A small sound classifier, trained from scratch: patch size [4, 4].
Rows from block 5 of a small sound classifier, named by matrix and row number. Rows with one number belong to one neuron. Each number is 128 + 32 x the weight over its row's rms, rounded and kept within 0 to 255. All counts start at 0. Numbers have three digits each. After the name is the row's rms in percent of the matrix's.
After each neuron's rows are labels from the 100 clips, of 14848, where the neuron reaches its highest value: "strongest on" is what is common among them. Only what is clearly more common there than usual is listed. The data: simulated modem signals in the audio band.
# fc1: MLP up (model.blocks.5.mlp.fc1.weight, 256x128), inputs 0-63
# fc2: MLP down (model.blocks.5.mlp.fc2.weight, 128x256, transposed), outputs 0-63

fc1.120 095:172141142127102086170168164108183087127223073087131104137107112123132117122152132130186131135087143099108125123124115193181209086125160099129123134093105127167180168134110160054085172127156151
fc2.120 098:120122133064102102134095187136158072120178082100166108151160136118052117145151144147140153152138062138167088116101166093121160094123100127130158103124117135187131153124136088096158123093127137
strongest on: carrier: 4.5 to 5.5 kHz; FM speech

fc1.124 082:145105126128070078109140071137141098127138168108129210158084166102087177131149162129097106096066139157085136169162093135141140157148214108120135132111122150111111068126123148141062124151092130
fc2.124 087:128162136128102076161166121136095125135107120142141112128125123119076187136081114120113087148116110159148157160181141077142109146122153116124118119152171149135080142129145148090165133134112093
strongest on: 50 baud; frequency hopping

fc1.134 090:110137133168148140134154157116161035162196123147130114127105117162145174100113213126169083138131101150100127101150069120158154134137129094129134122111112137144149133152125149138102131101121125
fc2.134 083:151116122107149126070161146164184054098129144077128115148102190150072159135101150148116088115120097133130123117121097135166149112114129111108135145166106125129155088143116126133141127111093149
strongest on: 50 baud; on-off keying

fc1.90 102:133163128133086137169100136145132091200148128097074131098125108096093115097126153164115159112095169096110144137099129163128132115131132166131210088108102112132186146171149162086131112068143118
fc2.90 106:143138155103124099154157218154122112149125140088124141101126114126116102080097130155132122103087176085111139151050118156172158076110131082104110121161132101128135197141102125065147128095121096
strongest on: OFDM; 200 baud

fc1.61 111:141145105141169187161085141116140159142128107068125121135189198160147110139030115107144110096141073148139076108130087141181100127129143141096091123187127071118109101168110158117131165145168104
fc2.61 113:162103124181155096156118192103144178104138131123110185128139140148105165137119127164114065125104142152120108150118155108159138083151154100087077140105148097104082110126133172128096157150130112
strongest on: 4-FSK; 2-FSK

fc1.114 111:152169103133070060182148151206163145114182111097111159100104161080136120140140120095158141105077129149082128135160136162167091107122180162097139110139141125109126174134047174062091131139115103
fc2.114 115:165150160100116049181133204164154133113135097089113127153158154087100123161097129099132126100086133081116091144117138145162105096124131142083134073152145136140085201133087104086145153138122078
strongest on: carrier: 2.5 to 3.5 kHz; AM speech

fc1.238 087:166169140118082039100125151156121074162119112090136116161082140128177147138141166123191158096098118122125100136128131110140138078104111147156103121174128132135176165132152147114123154106161116
fc2.238 087:129144150095063099107134162151168075112063128116109131175130128109073162123171163122120116150099122130131124116120115083150100063135115141105162125152138111137119199107133115124162120134117114
strongest on: carrier: 3.5 to 4.5 kHz; chirp spread spectrum; symbol rate: 800 baud

fc1.180 099:135116080161160164120178120101128095141166135107127127094118117153119126101113178131171092145130113179119126095185078153152154112096104129100128083106078128145114096132181161140109172153149114
fc2.180 091:125102062157155144070128167120168107110137138108110151130101162194135166153156148194145064114104118119178087147132123160185126071136150148115068158130110109116159062115190151108130118115104140
strongest on: on-off keying; 800 baud

fc1.88 109:090153108175110086147059093179131096162150099098171149152159108165153159130145167149084144131133107095102051116135155090111121099159149148127115092141160126134112078124172136123153078063132127
fc2.88 110:127138179168083103132080077097049152130133099104160131160125073140098189153106132070132112163133108103112131102176073116157090171092150149085114078161159168157083166118144175159122104102166134
strongest on: 50 baud; chirp spread spectrum

fc1.248 106:139140076082120155130253152184097129113175158121083169094120163071160107104158135115143121132128098158150129141130096147171157163117159137117151137089096153097139151144131093131094165139130121
fc2.248 105:130137108133097121113119174117093160120071163104106159128102137092128166117182172105181102156090127114105120129108131139187095015134121151083188127068158088092132148105125151083117147149118109
strongest on: FM speech; AM speech

fc1.77 091:156177116107110056161136093233137156136101126110110191145125165081199139139129090118122159097091115175120110112167143130132109149160162152109158118168121082099133135129094145112102133117117115
fc2.77 088:161145119117100085147169191187119152133098105127117117115096138098131163128179120134142090119096094099117111171126155108167089043146125152086154107120126132128129136097161098081136133137092098
strongest on: FM speech

fc1.156 087:139149132160132169153149141126170056155160117158090081079115149148116117078115143129145107137063159137082164140145161163106168117139142098113206142065068138163126165165148187084109141103141114
fc2.156 085:143129114063112135087113199170178085107151110130112122126120178142106127135141135175095137114106125118167072141080176139135175054109127101155146146125107075133147132144108123122119172118101134
strongest on: carrier: 4.5 to 5.5 kHz; FM speech

fc1.24 089:182108105130158118162147164088122147072126091104116143125108087152140150145153094120122079133143139125115080136141141140195173068141120102109083135109139157150147159104113152128130152143178154
fc2.24 091:128111127122120110124116133097112073061142081107140110161148108162035150174102098105122105134122082128161092117129146084164104085171129108102109136142125159166138151102118108111164126134168154
strongest on: 100 baud; 200 baud

fc1.207 100:142140139152152175137168109101146103158140143162135137105138115178110118071057130168132102122062138114094165140103159147149176134148119149120212213062110104148185169154138181100085108118120118
fc2.207 098:138100128120141156082142159128154105124098171104127154162120199160114149124096154123105129088104178117089090113050106148143189120140133062139149188104110084113174108176078125123093144117079128
strongest on: 200 baud; on-off keying

fc1.215 087:188105126172078056135187090102144161083067140140123118091135122120133183153139088129043126102133159144115120126084176083169132130164176128064160167129139087103167133147105170085071124134088151
fc2.215 086:179111101172131078141102107084148137078117106111136177142159160146074145154130112104130122116122139101177073198111204100161126092197179128088138143156128116153113118131112096111103120120091121
strongest on: strong noise; FM speech; modulation: chirp spread spectrum

fc1.168 108:162098038162153145190147154099179177091132108096110167129133122127097166160154143126112089126089120128128092145121115137178121090156172149040121114119103134119150116093125166101064117132160131
fc2.168 105:137069108126129115139092155133145140086142098078125139158148140149073154174151120110114089111118077119158080132115156138188080084198139161045111095135110143149106138108123093110140124142139135
strongest on: 100 baud; on-off keying

fc1.2 105:118119147110137159105095084135112115137132112104149122150166185135190122136022115132121155106162089191116063082133099134156085138160127116141124145154108095137162098206107142145139129126158154
fc2.2 103:151070165181125156113110065126120148104091044133150114149152122124131153165120140153134139120148090122118085120140113128165119136102167096127098143149109096153136111126145114137122174143115126
strongest on: frequency hopping; 800 baud

fc1.251 099:077112115086172153163142130096142153142117143104145230122152131145125070096103147148178173122133147113169123177119144101139076133209158142166149124163178115115137156139097075074170082134131091
fc2.251 099:130100145092095118125096224140148084173131100109146144140156135161072092078145161155160116122131101162142137117077115090145101082099101132131113092087141113148117190128089065076172118127141029
strongest on: 400 baud; 800 baud

fc1.106 095:157122112169100095149200132121185075133188115117137141128078175102088178132130156107149106088096124147083138122144072143169144128137190138151123127126084147136130147144106177123093132121134091
fc2.106 097:121157106101094058116151106136163067106140145112128130168113162128029193133133158128128101110098114140162132122137094102134123130106146144105155123147138152142107143100131123102141112118111122
strongest on: fading

fc1.221 092:113136169108102198079130175124096087131143109165141088152081079125184126108109164131152131166169129132138064117116128112149159116081105081179124172121105099126187133094157119130170158118189128
fc2.221 096:124061136138123171076126140119169043117091105073144112150143146151105153161151143156114122139140132115162098094139106107165115094134143090144109176141096121161177103126145096150129146121110133
strongest on: frequency hopping; 200 baud

fc1.226 109:154208141137145195140076150132108138187156157082109154118131154172141121100049123139119121127090137125082103130118110119187092149124120147109186138132096062108171114167141153082134105077123074
fc2.226 108:125115151145168108133099247132087157143106146106108163092139087161124097061101124154098125144094178117099153143058082131177140107128107108112100136137134085116148177165119148102135108121140092
strongest on: 400 baud; 8-PSK

fc1.128 097:143079072099171158099144057117152192073094167125112119112117072137077130139182083145110071156145119144164142156145117127151096155233162177090124142093150168102136084087152125145114102155122155
fc2.128 104:116094081130151138155136158155156131132108102137124124122149126198091140135083086166156086086139103136132125150148172098174079085180150122099093129149116147118137116116120093069170118137151106
strongest on: GMSK

fc1.162 112:076143150150164127107152118154143089225181171162129126112155154144147094046106137135138156186109130162140178133156089130115130141137082116133105131159143158154083115189180128161153114122101091
fc2.162 117:119109149118138116153132114144197127138143099109149123089158144179063105134094084112121145068123134104148151142137181119162103093173142133110095081189142129156102120149106068098149134133064058
strongest on: frequency hopping; 800 baud

fc1.99 100:133109114090125151141105155082175117153148124061101109076114160109101072137110102167114144153142130125207138155110026105144130113105110121158125112158119110185146186178174102087163121091104139
fc2.99 100:135122077087131138178186176153111139163136097134119141109128141155086128091121110158162110115106124135134187163115123112174118106123137161097091115148131108151100146089113070086177124079093020
strongest on: carrier: 3.5 to 4.5 kHz; strong noise; OFDM

fc1.131 112:100148093177139098159164065193163122134112113126118134142142110142126130123106170146209123120093096150123106105186157154109149151165183125128134123069110152129108089115186078133087136129098148
fc2.131 115:147149096215183131152183066112132176093079116198120126100124092127152150138122136159176110150128126109111122126150164174088205153148109119082128194126135085140155072108185173151109147158117151
strongest on: 2-FSK; chirp spread spectrum

fc1.37 098:130118129164153126141197065095102114107110150185148118124123072178092135101112120112128105147100132147108171087145152127124184146160127119107139196064142140168133108137174135172088132138037146
fc2.37 100:130098090134154121104155154103139121115095153161141139108124142167142123116081102144129102106110181126113197130108172095147178118163095094115065174159166052108137080157075166126136141164055086
strongest on: 100 baud; on-off keying

fc1.126 103:126108130135132117073161102102138107125167148147103152132073114162124151095161118127094086174125106211129168091175093095191110166185134119122105153080154177132089055115124139157119093147080125
fc2.126 115:123124112148156123134154179133122121137121144136121114107137125173062134111080091122132102143127134144145179147176159070197088096158163128094076100194146129110086090138138142097161139165075064
strongest on: carrier: 1.5 to 2.5 kHz; OFDM

fc1.35 081:122186111146149081159183045126147134130127108132148167139113142170123124126093161110178150102099098192171143150151112145141147178199189133148142196154113104136165137118065097104114085123099139
fc2.35 076:114146139148119113130109159162249106136169130130123152182116165153056118093163182213114130148115094172138092099144148090127140168148153096135178180077099145148125103113139111079097075089069191
strongest on: on-off keying; GMSK

fc1.175 104:168147159130056113125118154165096052136152104158103085131120107104117143128139187127140121147100142118090101100140088113169175106096151087140153104135078121128175151123160173104135158109171114
fc2.175 097:117130124057118130065112207143158061115115131112139124146107146154093142112173178184099117160105107134106120107098153102143144091114097089141176138107088111125162151119167131124107137108124158
strongest on: symbol rate: 800 baud; 4-ASK

fc1.52 110:161115072137110101144160118140141153113118163125077182102079135136111179091156166119170092098071138135081147124135126114142137115128146195038166120133113143091117073113131165133085140151063102
fc2.52 107:151148070149136103147180156127117173076113111143078149123109091170068137174114121105164069100083125115146119152117118137150106052141162144068101120172143132089107164103122120091162156172132096
strongest on: fading; 50 baud

fc1.193 097:142098109180188115165157152109233136106125084110129140137142117155132137147149126117141114106099167105087131137162146168152152091180156097062102155113091161156150142111072165134084146126161171
fc2.193 094:133076113109137102115095108121167080075133105101158110147153163153041159168132142112136116114143048128177069100114187091150120107166131119092141121123087150167150131121135090109137124135146170
strongest on: 2-FSK; 200 baud

fc1.225 101:098171121137089072102152107148123092112181153144149189158098133128146183080150109129076126138116116190116128140154149110161145173157155127138116167117150189153140118107109104154127064089098087
fc2.225 103:115134143120096080135161104147169149164141131141164134126121170154125161098120104129109127097130109180142199121176163073113134152137060144121145106143180183144045133136091101132145105111069057
strongest on: 4-FSK; 200 baud

fc1.63 099:141112116103166051125165095151192081108121101172131109126153094167124121116136086133143108131101162115070127105118172157112147118207102118060122142107099206166114131153030183151102145148117138
fc2.63 100:126095129071136103121125142176157088114120110183137080125156073152118096107124130154169130134143090134127143111103209109127158083152081110119087137142115129160133153120135150160158158132151149
strongest on: FM speech; 4-ASK

fc1.217 093:116173146083154070154100126147111142146087117119137135114144106154188105121084122167103174127139143111121070105049136121138164097146092120142126162164176115147170146157087081105179113077110163
fc2.217 095:120152093158135106154133088125061120163061134145131161101145056117125111105164147092164148165097151146182173172183124092147086098171167132111080101183154123132147192107155084130172103112069070
strongest on: fading; OFDM; symbol rate: 800 baud

fc1.40 107:165145109117099099103173133101093068150113122151135101104094139102122151136134228139170151088126145147138137117116081108128174105107121123171160129173074099109168150125173149141128153112163100
fc2.40 101:142136119108102110060122103116152063112048143136106101155093146112087171163181173126127107109092152141155087137116104107147121060110154125121166165130102106112151146106160111135123169145094153
strongest on: frequency hopping

fc1.169 094:120160121119117079131120136133160125172155117084102186151109183105182110070104134167151131124096100174154078138174141123165117125169184096151131154171149124128160121146120132081143108098090106
fc2.169 075:092137135093114112153098176142177073187120130171127166085136109177139097040162142221070102146113123140154115171084142079120161129134111124131135165140132128139191156118146087131145071085106073
strongest on: 800 baud; chirp spread spectrum

fc1.143 087:081177083165145101109171088142121083146131124128169182117110134156180135089123186142151128129110133151136107126164131118134145124172135106136160175108149147165146135145137139151137095108106086
fc2.143 082:129136143146097114148183091113153163144129122151166116095133128118145144078134143093136154056124108138134196108172115104127121139150040134136158148143160132139100185144109110112159087105066080
strongest on: 4-FSK; 400 baud

fc1.216 098:130180093115076125119155133137134096163171114148114228129084194080132164110134178142138131145105150194138137168170130150113162156068204093160127136166157112113096140101155089111120141124132093
fc2.216 097:148173134097097079134138117199153106137095110167129107122152144121113130165151118134108160128144081132172111136155182081115111116122128125147141103136139108143113126119138039092192137142089075
strongest on: 4-ASK; 800 baud

fc1.158 098:132138131166115127095166149094124084162149139150140096096110139105113167121142255146140132123131132134108142127137065117130177096081144119150140153160086109125162151131168151122122145107149089
fc2.158 090:117123095116127127067110127128161060114069161113134099143105155136111167147172180141125111092122135124154111116121087134140125047108130114129163138163091113121152116118187123161133163141109145
strongest on: frequency hopping

fc1.109 086:144161135151090141146146104173121108146139134181132144132160149153146164140080140165119129088089103158067094085135128118162168145166143066130148137113103114116129124178079164115082102122099170
fc2.109 066:156126141143083091146126168089173137132118064113149179128116119141123151174170128131138095073107119069133079170095139112149160142137154153144137180089149145171156143106134124075149066091132106
strongest on: fading; 400 baud

fc1.145 108:100161109195129123139111081184148101148117150121120130132144144121098173132146199129142098129099130144114119123168136139105149179132149138095154109096081161117107082113200121129089100121114140
fc2.145 107:131167101231190093147127049113107175125078121144120142085113128161130180150138149165137073130112142111112140171142118169113142108165156162093105153155126151146151063116214190157102094112119135
strongest on: 50 baud

fc1.89 113:160162103076166086172138169085154132117209106118090142140118132211175109133091074134135129122141098162161061092093140179208178100104104129096087151181105111152137168137087106119166138110138124
fc2.89 123:164150111209163123178149149077093184108095100137118166096107058143170126111138095161172100176128121145171134172128128122163142095142142131088036177157160113127128139099191119138151082116150106
strongest on: AM speech

fc1.80 103:163183099134120104186128156137196102142131156113113144090098185107155147077081180143171112053074173133071124138122141131115156101125147140101157129163110084113163139154107164105097142118104095
fc2.80 112:160142086091118101127131136183181102105153132111054146129103170126132148164114119138119083076074152116142089167106109155139137075126149128106126114167121121120112135112103115124152170153093127
strongest on: on-off keying; GMSK

fc1.203 106:130125111125096045115147079159157089152192102132123175176096175103134116137154157125153138123067142125074110130197167161117111139166174126144095112111115170124072119111125127116085164123117107
fc2.203 115:140149181130070075147118125137130113163074102150147113136130123087077158112118155122105136157106120149102164119196147065116098138112058167103118098140168129151039172112136157091164102129117086
strongest on: 4-ASK

fc1.23 105:139156149120090135129080128126086135174079118100146115163116095141133131141100165128185187086136107152161135095100103096124067125112092152142157102228119069107145132111134121078176089123172114
fc2.23 105:147137128148080143112101229106154112118052095130131140170108138093116157110174161147145113146089137145110068116077136106137128085109123116127173175079093076127152183101127117092106115113129136
strongest on: FM speech

fc1.53 100:135116085135195133172172132097221136092132121136106144086134154171114170126134106130125082120090155114076151145135152177156103092186153133054112162135083165124124146120055153141078106144133155
fc2.53 101:134094123075166135121116145147181105075142117132119106132164185172065127140099129141097110090149082151159090137110199141133125099198125115068142113129081145157121132152076055152154145149122142
strongest on: AM speech; 4-ASK

fc1.50 108:119103072092202133125154125114174140094099137143139170122159160195151122104119090172123114108118125109156147158071162201112166145190109123089096185113087160125149105130059113164121135153114177
fc2.50 116:126125141106170113151109173123157118113121094151127119128153096175145089094109129165208122125141097153068128102077150131097146065122072101090099150125115122142163174121096151113155113120180130
strongest on: 200 baud

fc1.92 097:145184115089135116140134146138193128129217147159100140108131194131197120088078094134144145094107128144146103114124125175167184104107108142102100187146103118155174148185100123119127124096131111
fc2.92 095:185167127144125091169178213164118181105061129130081175134112083125169125113111102122187117150110167139102148144101165106170147124179135112082094141154133090081086165117097144089145127147121091
strongest on: OFDM

fc1.233 112:070152104171141159122137068163198114187110143086134189152148181141102180127099198145165130087114107200118144126183086106126096176140166131148164140158107136136113090132167090132079108117105110
fc2.233 119:073181150211192134115141066128127130086080101123158137153133088122154173146125182145131131148153110128130100127161091153103142199134162108116154162111107180157172093109169125169105090090166187
strongest on: chirp spread spectrum; FM speech

fc1.211 099:118143135153089115151186080140170079162144092083154185159119149146102139126085156096158173076069118142102175138138146152134171158157170121130170201113076131124180181099058121082102078109114134
fc2.211 101:115157121126115113127118113112191096157152121157163134171122194132055151103141174205112142117134093150153132124133135077111179208122124097177186173052139138140112130109131080082117049082085144
strongest on: on-off keying; GMSK

fc1.28 090:109165097179128089137121087125149146155074116134133125132148108148171157106123196146159137094125132126096086124085162096118147097139100121130164136137134101105119099141145113123126097105118126
fc2.28 085:120124179176113090107123054076087136110009093161131158138136115152131155134151148123187148116124129119150117103137073078133115086149110163101113153214162101143158138091132151144171073139126116
strongest on: OFDM; 2-FSK

fc1.239 101:141155107116137186156072180177163109177129129124119109094172194115133104100051141122140139087105121123094127121098105183135101101106128144101121126137097082125135125178097202122108144138163101
fc2.239 104:145129136123144080126126225133128174121118152152112177133158153156104128105098098133124109109110156143107130127094154103157139062146136090088099130123153073090064123138082161090112162159118086
strongest on: 4-FSK; 50 baud

fc1.66 099:160130068146111099121144090161161136119094149116113183140086147116122156126147220110190119087095142161087105150159148093103091101142153171093134101153142126093124034124091158156080141147106100
fc2.66 097:115160077154129089172184120125117173110107106155098137133124085153092132144114119102171109127106111125177133166130117100119093082141133150090090121202189129104111166090142119115193144177127090
strongest on: 50 baud

fc1.10 090:156197134155097106119121106135156142191128142095139148118139181119143160144070136144077144125138122173125118101110097098212119165151149112125197176150081061110137112154162131109118117074096151
fc2.10 081:186113149117105127148106133132082165147057127129120144098121085126155133096156121164082110156107158133112126154128109101190087098135138164052088111181088064120115141131157156142162140118116104
strongest on: fading; OFDM

fc1.159 098:129171100119101108108160106135155076166143136136114170136127158108170119073107133217139144137108119188155103157147120122182143152167192083148158196148117102144181133150132119093111091102089138
fc2.159 088:077131075110177151101163120146186094141118152230119112084132089205157078114128149194105099108099145134157167156112220175084140107165120108136097171132129084141161108108147119189138130118076086
strongest on: 800 baud; 4-FSK

fc1.172 078:161095113096176138111159151105126185084121153136108138053081079097121070080162087154090084192143126137218176134127038109129112104147128177079135112179157111131153131100175138134111107134088149
fc2.172 088:146136089108136137153146190168102127136108118142138131082127140186096130110113122172165077127119109124107139165106174082193132069159151123087100130140136155128127114085103088070167133148106037
strongest on: 800 baud; 2-FSK

fc1.38 107:110144157106154151109090171146121086170176107113107111106149109151111103109126142210127138139155114123165141113072068207133168105104083105144145112119064128166174155134159114097176121018167171
fc2.38 117:087137150125135168175114163131125137180142122095161115105159105144111098086127130101108137115141100096177168153132111134137049105173132146096110055158162159170100177152135076102171097087128098
strongest on: chirp spread spectrum; 50 baud

fc1.76 098:154110114088122148134122114110151094141150178122062118068085118115099088063128145151097089187092157161180152158160042134158102130104096183082104104172153097135127110118183121143144131144103089
fc2.76 104:157115111112135126131149211162111128148135118136103136088128149182082124114111100174149100125105133118137142162124149103187105046132158148108086110152129110117097099102147104074170158144111019
strongest on: carrier: 1.5 to 2.5 kHz

fc1.17 111:116117149117140162138113132118130150138115154096125090086131120118096071134147104131094136121160125104163142131090037110179103117131092146100180110124106112151169128169189139089137093096110154
fc2.17 105:158102097080089142172169145190102177150116112121139151106159092151090116126145097163111125091130132109138174151105155099186091126155141148068100090152139138142115143121112083074181097123098064
strongest on: strong noise; 8-FSK

fc1.84 100:140144153116060061139102131144193040132173126173108072074115116118140111108176157130070120136090154103093090095150144133133161077119133117105190084112098138145175185155148141103122143100124118
fc2.84 100:162150150042121127120122222176133112140123106129127128136139112133142116120152125186122122142114125123112103106077152113157166084120087101099133110119106095141148170113111106129145156121137141
strongest on: carrier: 4.5 to 5.5 kHz; symbol rate: 800 baud; FM speech

fc1.1 113:151144114157149123122140176128189038116205137150108079090130107135130142104138139133138096148098147112104096131151127162125191081125161058104126083083082173153160148147145168128102179135159138
fc2.1 113:124130131063119124088096218176183045103169129106130120150129136141091143120174162188132113158111080132121108115097161109154159087106107103142172141075080141146160131124157129120117125102137174
strongest on: 4-ASK

fc1.119 101:161129072151100079107127025147092159106101191138113160128094139104112202129140133131119095124091146208102156170155126096127126164138172155084136151169122100073134023117133170155072134152053115
fc2.119 100:122171066131133085150190116137114202110108143176081140115110104168115145158108097128127070109104136130174128184142178107122136114147138122112104139171185122088109112110132085109189132154073101
strongest on: FM speech

fc1.21 090:131145137125107083135143133106153109143171096111143156131103145130148125105051131175130157093088158125101080126106120122190148123144154106130123173150124109153153123186118151105122106089109156
fc2.21 068:119167140106120134124193167157170104095150117142124170160121115121237107113175173192134130105112097155170099132090133140160184148136153118151133138110133094133185102120099108129175085106152118
strongest on: fading; OFDM

fc1.14 085:164134168128044100142158149120155101105173066110141130170114104138111123158130150121127146104104129096122073136130143154152236111116150117171145175079141130178197163108111135042111114124166128
fc2.14 088:126081144110113155154115098108122104116136072141200088111177106114064098165132115135120132127152063104194117139144158046147101118176107118128107114132119134187099150142172087121162102121136130
strongest on: frequency hopping; FM speech

fc1.82 108:145123100090123101118118091164158101165201166112104163092107158102163115094156135173142117154112135246188128143200075151153092168164172150126111121174127126127091109125166130108134119106114126
fc2.82 109:152106128101125119145128174155115094167099130107123131112124156154087133120116120160150098103102114135146116140168132098207072058142148134121108095186114108135090129126168116067164147134103055
strongest on: AM speech

fc1.41 093:153145139096114133114183091129163149159131184128113165111100175130166101033120127125139149157109159169123146117119151134142108105148121136071178147101129096097132128189114163150088110146078141
fc2.41 091:115119135129123159116145171180127136137126187144126129090172158161097123105116104089151133079099144109092141129108167105176100026194144132090150096127173092085127103159099140084125176176079053
strongest on: 8-FSK; 4-FSK

fc1.83 116:067139130129177108137152122125166132193154154157132155090168148170132078048100109153148156156135141147154175127155065128138096109189096138108112126182137171161112127182122143148161107109083121
fc2.83 116:120101132108149174146133180133197134153167111143144120077170147180018097084102098152116125086126112106157151131114166113166098097198138135102126078128149138153117133129100055090186147128084038
strongest on: frequency hopping; 800 baud

fc1.240 097:136159121133086072138184088110114142144134149094139200142108106159138158097122116144126127100088141169161148168102139153159154142187121171147172166081137194154164162102105125106118056076073116
fc2.240 098:112138148098096092122135160153188128142153156133145178177101183136070161070125167169115108126128114189093176118137145092120156186107107095136177170071146146119096124118085127106108101119060111
strongest on: on-off keying; 800 baud

fc1.19 090:111128096152121132094142148107139153125174135082165167165114117109162192121153143142136111135172062191155057126160105090188118173175151096137093098106166145138110081118103141119144082138133131
fc2.19 092:137150108126132059106143132144150071103165118109150149142117168176108173158073090144090109123153077153163127138140152101171129136144151122100068108182149163117113096143076130119144112109102113
strongest on: 50 baud; 8-FSK

fc1.200 091:158183116135119071131128068149130160138126092097149212147144168125152145131130129145170138109119099161123073090113113093194128129191148150106158138138112093115126121151129139071086117098120163
fc2.200 071:127159130104094107147140125147111126142084101104114189143124131157147117117170129171125126109104165079156119152130192100110076129186120150137137155137148092160138124098147071057162052125113071
strongest on: fading

fc1.29 097:098176129155153118126168129113134095168167091102157157156131142151163120101065155148128136117102116151150114088152116087189108134181130116150168193161142138139144139168118127091125109094095105
fc2.29 086:132160120060122152104142218184131131164128136144095150114088179132171112111175129196086120148097114171180109191091180123128142086110130116140098131124134078131175116113129081128156112117078092
strongest on: 8-FSK; 800 baud

fc1.122 115:112127122160162177116101113120185127142171140148135109097147201124052148134111154117053103102118142141098111118188038130208093144152162086122133139156107119147127118189122181124105160139143103
fc2.122 126:154118115146110141129110183123134167100110141146124140142109162117064182119183168111141107094121103171103109094139100097163116077141141136077216174108088099123108119124118133093090151135117156
strongest on: carrier: 1.5 to 2.5 kHz; 800 baud; modulation: OFDM

fc1.15 094:144156087103160111147138096127149130130115124105131175103162158136176134122062121178168136089118108155159076123106165138175143124185122085136137148128103118139170141180108132104112108124104133
fc2.15 077:133136095145177131112136097101114154120085139170134193122133088195211148127175142167105098130124139114153087167070180145161122057133131126099079213165143105164187106138125109212147086114109100
strongest on: 4-FSK; 400 baud

fc1.141 103:091148153094127118149123157139069093166210107107150113102174134137150083116068160174161174121136129119161120130094126138104176107115108140167157106111124116168175162193141137071171121057142138
fc2.141 108:127110103116120104165198155127138127130138122142153111103170072129091104148124135071109146115117109097151163131164146113137078140183152126096119082156155135162089162153099105114161124113064105
strongest on: chirp spread spectrum; 200 baud

fc1.36 093:134163111158097081103143045147147177147120143099127170136115146113129155121115115168160129085121107156130127144168159087138131139196170134128180154110136144119171090148123141082107063107105167
fc2.36 075:125151169082074140150129132154080168161115129113093192158092074136126108069170135214168131110135116111118137119086178078148118129134119143130131184165117083109100181070110078095185095121133134
strongest on: on-off keying; 800 baud

fc1.71 103:126177081162139098128176092164139120149138137113147159141132126135142151110084150152185150128111081213154107111180133134177126134159152125128112140153110117134126112159130129113125107111098114
fc2.71 103:134148111052124189093116179148104124155149159176104168111137164180158106078166122161095137094120122163130117123104162099146119066159087157108152127146150060088117096145136121110175151161099075
strongest on: chirp spread spectrum; 800 baud

fc1.18 100:145141077137142181157093165152166136141122152055144152122153210132161129146064122150139124072123082171172090130106084166164099133136180132148100146166116094134146096168110157101122142139142103
fc2.18 100:155091143128125093166109238102146159114168132094114173139135157158089155140122118141113091124091135130108096157101150122204119076138154085072074108098141094112058138121083164086104147150136126
strongest on: 2-FSK; 4-FSK